Rows from block 3, named by matrix and row number. Rows with one number belong to one neuron. Each number is 500 + 25 x the weight over its row's rms, rounded and kept within 0 to 999. All counts start at 0. Numbers have three digits each. After the name is the row's rms in percent of the matrix's.
# fc1: MLP up (model.blocks.3.mlp.fc1.weight, 1536x384), inputs 256-383
# fc2: MLP down (model.blocks.3.mlp.fc2.weight, 384x1536, transposed), outputs 256-383
fc1.1257 107:512470485508505479457460526528527510504542523504483513498531499488539467482502483478508517490513473495462495474557516503489497516498502497511489471526476492481526495522498501503482521504488527457491506536502501517501495541516471455517507473515499503488495461423462522453474508510513539485544503541484519496483507501495520507482577484525507503543481521487442485507468507455524534504479
fc2.1257 108:489489507514476508533498485498493514489481505482503501484516543506498501481528519540475494548435516494528518473496492541467461445507456562463548481522519521497550519495526524529508499526473511547506496527523515508525539549490514526495523481499485483507515476502506464512500502532496512518494471493537463530514499487532520494543492446570489532534468495489437534483473509488459473466482
fc1.1258 093:489499490480520504491493468520535532452534502512468457457502543500511510515471479501502489547541506544492481513444476496534518505487489504487541524519516526497474500568483498533518530497517475509551562469552490494509514484486514485490539472491496492493518516515512467496562478488503525479540478475500527483521550474499495484494500511461546530514509507535492522512517504466526520494486
fc2.1258 094:508504517507526531521555512518466510533450514473485497504523526535459494454521505483507526491528481498521512490474487506466520504507486488519479500435459445500503515515487492517420499501504480523503474500499529496465483509472484487507511567442473543535471476501505506482465566533483505537444494495520508515498525464492507484498495483508515457511488534500521476502476493513492501532495
fc1.1259 085:487545499501503488558504506516472522485473518528519546482474456487508497518533503470509473484472498526523497487463527511515503481564532501507511495496472496520494497469486440488510493517487517539521461461513517481502494490487471510480493509505517489473474520508492458531501425481510531473493484453495483477525458484507508528507497486541463476460538535490507497484520493510525478512485
fc2.1259 061:502533485496504480493512511501507522511469482518509493515503532482494492493535497509519486492480488474453478503495484461491529520466474469457524482487485492526497466513493517499593494501516510468529509558482481480453498490509490493489487465485494513508505458498513529505506512492490489480479516496521525544514585556481492495477519524496494517502480514422527545510464493466502524483476
fc1.1260 100:464474515508493478495523484483542518537485490474493504517503486510539448504497460479526534487516506542489517472524488486523526505521451493503493487501495492519511480507498530489516441511500451439470529498505517553467498476480550522468467486489514487519510476510517469543516499486515514475532446469504463481486521486487492502496526507483502527477480523527484485478529499512480544533484
fc2.1260 084:491533521494530501500483503508482535495483445525451509516473492472496509494514478499547489508494529498507509467496505517490571511510500480516513507473528502486462538529512493472475474462518514485438473497474524473508485516512554488538519473486482530477514497504528517525508523491504523512479519481492493418576464481505508510535467483480495518480506428505529477479477461482526474503533
fc1.1261 110:463525500459490489490514469464528499500525522488489467527483493536496449474465510467588478491481506470506536518516550511507475484484506530526515490513402488523514558486500518474521513482508494489506512474531494499529502517511515511478495501476522487509492474526543482449478475517479474486460521509503529525522504519499526503490527508502501495511443474500510486501460527504510545488540
fc2.1261 106:504487472535520490463489525495535525481507462503445514460489511531486548511506512499436496527509511505515478482478501465517453543517558551476510527477553526484505504518489502498475503499512507508461435500539487477532475516469502545517473485531528522542507462501507533484447504470511504518529487496488477489516457482488516503516507495464533490490520506506531486546520510500458472546515
fc1.1262 077:517490490544481517498490497544502464451467477473488549506504501513523502535548486498470535487483537502531468531492530493487495493532516492479507483512500491509486510488483509503478509472520482509459498523492479511509499500508472493474457437515545485503496492535517516554512518510540483523545477498486459486487523476554480487473517492475492502504498495505486531478504509502476535515498
fc2.1262 076:517529512482515503501543527495471520546524489491481497506509521506480499484535468507502466527472443514547515482499449513469526503526466510518481521513466507489516505485534492511502473528461512488511497481507459506520510531492488518501520471539472519524489522511496488495463484529504538501458542482497557511486493505460495499525516507498499517506515539476556496498470483518508480525499
fc1.1263 111:516525488531487507504485489493469529447457526524528536500486497445497460528511498505470524530473508498488508528511482503463498496503515574500532514444477471505483512479508506483476458551484531509504460563523530516476472503522497496482458497510484535507495483489524511505510492528513499478497492506476483536508502493509487511542478505469511492482500534478519539512515526495510500485489
fc2.1263 106:530521468495518528501495500481490468510497478500531493476506522476494498468496506527537484460580493463485456513446488500470512549492506503527484469513508542501494493502512497491553504551482513511475528472517523512520527525470510515483501499515516452482497502547502498503500471526544459486472513474499456492489466512513488517506495486475499551527520449492503511520473522539466536502494
fc1.1264 107:520469545495447532494486498509476569538464493507511477514476516489496489511510475473482509535510514507504501522471492531548456467482486533499483462529501526508462464502439486536485480525522502481520485531540487495494492481519513488500508488572488533502507503532539517499534451510454510444467493474516511457478508453483528494499508499501502519487526504536497510519521515483475482520528
fc2.1264 130:482485447511501496457492492478522473531502537483501469504513479457501535564499496509519458483481470480480471514528513462523492520491482502510525527506458458484491473529581502522520525531506499524521493506491489523496477512485452500536487491540534501489519496465597494527496510474492522523516512516516419494477472508492450477459512513492488486531486491474456488477525473557454503555454
fc1.1265 094:489498489516486512527472484510462510539566509488500480504462498505500492491535511505500528501504493442535489510494490505500497484493508475475479492471529507497510493494490505489461531509466457501508493508520453527510509499534488500523523487515544490521517466502452504481503490501517543498480503518510503529546502503489489479520474444499543504491484486448486509494503483524514529485522
fc2.1265 086:464537495478506505511513489533485511475476523480540477525544460469455505502456483524523455489524473525479538460483511496502513502502487460527504527512513507508493513516488498493447488512527491490494472487484532473496491552529478510518514511465473476522504484478566508528505549491504463504505535505505506507499511525494537485500475496482477433500510519501538482470532519521522494489500
fc1.1266 087:514533505441501523508468487496470537478564496488538451512503499511489527493504499486519470494474475497525469468505473479510479500498550519477562511527511493503535442495480535484505496511477504512485498484516521482496493439526524507503496518501529566468483501496522515496494463477506538543498550484467491537497513445454481527516489493468518539491483520480505503483508503556474533488512
fc2.1266 079:488497473553473492480532510503494511512472478551523497512528457470502515554468481521524531473525484475482490490505527485479544541524521480493488510498454460503496521533501552506479435509522504488541523531486493490487510515497512501520512505455479463544506455524520501511505496469477468485502522514481544501540443516511522474514502493475479472488534546488522542509473472490502480511501
fc1.1267 088:505476468518512508508498506467496473517513505475517468516503514501547485541486536477499534492527488530538516524472539470474509477512489533483529537494530520471517470496471517483471521510501491485517524536477485499431548480482494556482478497521509510493484535514539476533512465454523506502443509496513504582518515490504508504546507466536500490509511508455474527509529531507508517498474
fc2.1267 073:508521485511477493523506496518519520482524453532486528499523515512534492477530508467444469529488484489500510489510501494538525520473506521505533462510489545525473472507522478475487509477450501496521427508525492491521466517490481520503511486459502536491516515532491539459505482537519481529523524532493492431521525509510476505557485520465480539482502502521510495520476493492551493499512
fc1.1268 099:497470513544524491491504478504520518484482496531508526523504486513525523521502513521466527516471505488470512479529532467487562466475495494489512521523479505511542508477505468510463509522533492490489525516488491442471511521486473495491438531485513503445503507499476536490524454530493512483487525521490523495533497487496477527500498543439504521499482533500500483512483511449505467521515
fc2.1268 103:492499495460520489539508510494471480496549529493492431554507477501486532483508526488461459504504476429499497511518499550539490526479530531516501500472491465497510489463512508523547474534457523482532491501482518530511447493472461518508524465555525479484502502503477460555457491474484541511521466539487555540509494492482525519456501530478513495460535511473517513555480518508466480473487
fc1.1269 092:507508511497513490527521505544509535478479515462571521522501445516525498497480471489475509485498482526544460514517539493550485499463494516519481504495481546493504544554522530485501494487503510472527481505470484500525486507498540503484497493473481492530517502472464541498502495542492518522514459448506515514502463525535510524458497514434506532479500510465563529475510529471499485520516
fc2.1269 096:465528491525459516482477477475478487530496527488464492517518514490485517520505494483536497549553486491470521466499470509520491491530556439511540533536482490471413490529471510472431473486509481505492507521523474506495515472546481468507499499469532506522484516510490521549511490485519492507509552520524490464481498458514467492499517518540530435518491515501449492503503495527508532510504
fc1.1270 098:494481512478469511479518477495533454451506509511503494500517509537500502444506502454467547477495472480469519514477483522508517455484511491516485484472475534525482510441531509532490495526491477504513486484502507488538506480501483505504483468470515510518490521498562493436550459529515525489525515532516469499521495521539489470504506541499535551480515528537523495491521549473501486483504
fc2.1270 085:504521501540456504457518496481509505508532478513499520508521463478559529518476466511519483456506476467534511504559513494514511542490508476464490500523496455521497501489494500481476458511495461484496486541482500512514521494555477534478523481499460516518488458511540515548482517512490506495504506498514522533509459528506506501480499516464460504472502489510487538495507493470519465492509
fc1.1271 100:503476522528489528532458462463493510512528507457491452487522535475540493509513508537497529491459517506532460524501519447469539495487552511524526516496502510528492500463490506511474502533512463502481494543476478514431484501481462488479463441492474493567520479545496530483499511530476550547507561514483466490473482543504510514504460516467491548496471519515528519472490477515481549529483
fc2.1271 104:521497489510501464515498492524521542518487496524495466508497480519462486512507506489506539496520493494497499478514448542477516524509471466531514462518456495478452481466490504523458491505491469465459517457536491511536472460494505535479521515469509517459509472486497498518518507502517480443553460520454493506540507501479548481463528464441470528488491500509504546508504519501511506508529
fc1.1272 098:496542500496508543481526510461493482507477503532500501486562548506512519506563507469495501491489494530494511502528489517483499525476441474512514516482458512468538501542484495499487515528515496451539509515438533481472497456447498524515546489515511472501479524513442528485479527515488461491538478465497483486502487474525520499529492468456501501469482506534506492484524481515489485492509
fc2.1272 086:496486508536474536481469505521484493515518509546498501513472489513512493489485490515511520505499504465495480483479521553508505499527491479462451493421516504498452494441507502492551482494489520471473462509541520559510469504511504483458494509471516533482530494536514499483471435481487493503503521491527465478483471485519507492444518472521525530475518495466450542511508504470507486532514
fc1.1273 094:498521513506512495514506539500522502474504473453469533466504478501525491531458502470520537505460484473551490545483501510521478490538514485446489479519461504556495468522494517513499434472476492502495500524494473498524484500512514546497491481498473508450545478519501499526524490531474532475500480491518498507487511516539496528488514530468445489471496453466467494491522541533554479472540
fc2.1273 096:568525467496533502455520502474498497497425497439554512513519477504506523500515507512543511500487510551453494501520506474464484471528480521544485505478508523500476495478491483478531543512470509512519494471492536508483528499489507471504456508532480495505489537506493528493475508530502493556522494530476514498504514550496487476475476485507488503521535505500545499462465507459517521490505
fc1.1274 108:507516506522522524507484485498488502455496501515492479504511530451537525526510512462490493503505547500507538518534492515516434528524503483524525508508486484488438479485478518500554529484487514481546541501515479472482523494474507510488499548516523457444483515470476512507496515473549493497517482465453476526516538498507521485504473516451507476498509528545479542500469476514517480546518
fc2.1274 119:491542466552507491507500520521490486494452509524497489496496492496562476458489531494546489524501484484534468522503484537503503523509481459483490497455504483459510536477486488480510448485467504499487432489517479509485502511500478513473525508511495526470486525513472505529533482502492505482543494561478540467501491473540501527511474510468462538495550479441522451529488493491558501484490
fc1.1275 109:519519461476458527506482459480503487515520511522550501515597491477465493488558497512497507522465475445517482524504561482468509525464494483485504489493494491481501500501491494484463480483521503512520492497474530487495501483443505484459490506512469469510515496543530504501479557543509485518509524488493474514519481530491460513490461520458509503495477545523541511471468480535456499475532
fc2.1275 105:474449526529549518467526519492477520536505531501492483452438497494488478490450533492555477485545529542466493499486428554491461483491500523482522478493476498518486502543466503540499472490489503489502497543508476455487505519510488504513511469511501551496484517491475462508522478476515457507498492461509509486496511481533508486502561472480500546492478514483457477498489552500520525535464
fc1.1276 090:495507507508465511491521514488490484528482496546492531485515532528532516485498528480475481509515490486508484563543488484496534497524538508482421462519503489495431498553482493479505509491527519508526524477473507511535524456507476542499539465549441479516494498511523503533432480501488463529529492500481459510515525504543506515514521487551483514518449480458459505482536525508507516463472
fc2.1276 095:490507532478505517560496501469515497534480521472497517505534463478475497554521526542451491445494474527505521491501509507514472484444499518532528517485478494480537487543482468487511523512516535497494481455515508490512485497493520460501461547505485497496521481478474482508435472435522518521468480440469473420506512493470531495525531488508522505508512525523473517493496503505487517514530
fc1.1277 110:480447535532492508534495463494476529512533489506502515494511512481532484536482481551505465476505473520489491512561563522490498519488478555502503497527477443529543553511458474516556508486455536506494502469463476545490506501493522492475502463512506483610454486521473503489516500518468495493503496498528499489479504526464537471521488520513525487518488533484528518525489482527463502544469
fc2.1277 118:512547470431512498523491488497495484507460553520512506489439510483485490503494542517486513467473501473489468495471464476517503517485542479496528525540511509469486489540503496508464497483521479508484462484491491524505440535498519519527504465518540525447517486474520511502470522512514512470521503505498477479509483465520525521473536496542483476500452505487490487460490547501515485520518
fc1.1278 094:475527515475525531498452521480489536478493496475447490470470511532489508481503490483497494516460521522492499500492497496459494502495498533482509475484532497506499555472469503513506565476514501492491484481483525506486479477487508474507536493545486481499534483507522504482459499446502517544504482502529488494489552478429506487515529508480505543536511459538457528532466529493510515475464
fc2.1278 092:450490537527508511489509515504509496526503498481507503496491500451476504488487484556478504508504479521512493496456513487489552480460494478505470523481505482504488461457479489498487492508493528518521501511549497512485571521523479473505478500480516477514518497495495472479473477503478472442513513503514484526484512527500494506490481521515507438540465512513549518491497495507497519552508
fc1.1279 093:500484514525527508513470490463502497464526457491527455494538527487502527514448530505538505485491527507489528531504537477574511474516494518541489482534531477491489520493509522497491516505469523517487460508489519483500509478509480542486480496509486563512578523493524484455526492499503466474456539520490471499530541528524492524497494503471472494579491475490486484486521516475507466527506
fc2.1279 085:488530467510472496483523527549487477512467503479508491487531475504485473510516513542502502493482499528509501504447475486452486485489506507543512507487430487485485488490481503525442505532516489524492509520510459516466503501473505493458562495524495415547490533490475487526471503494465508516529486511553533488497463485491501491525477504529476520454442523504479509460515480453496503486509
fc1.1280 093:498501452498503520501503481497534489507473480492481582502564460493548519512524521482457496467494490493464467519516543493542520511520529498530492536495512489508486524539485488505487489494489527501540487535473501462503525521499507506499475481509518509510492484493474525509472483510485505482528515443458480531503484474514475497484503476512540505468480542515467476496515543529499461536470
fc2.1280 084:504507495522483535463480520469513462515521463478497478473492521480487504491511483438521461498517495514536507469476468495470498447507474504482499518527487522500470460532462494515491462498423499492505542464534510527510523484513497496505534533542492510485499506566533509485459518488490459484472501507539571479500477498462475510490499498515494524510553482482519503518497481532551567484479
fc1.1281 075:527503515480479486529503511473510497508485525481487509522504499488458449479507499467502483486502494455504511508494500514437516469480513502456471486522475537465510472488495513548473474494460523499493488468479523483498457468497532493516480497537494514519457473439530479477508495499493508480506486500521454477499505510504509526473515502517482485503525497484475477539507490480545493476497
fc2.1281 064:469489489482490517524478484448472504478494505531524470480481511469529506534461482495505516488492480524502486486513496484530490521494521547503486544527492457527473514497540556508411518492493482506488507574506500490518544481489492518480485504517482481481521521516486520557489492528478492494523464461533526472511457494507482493499478517564494455510499550555525460482492511517456485523515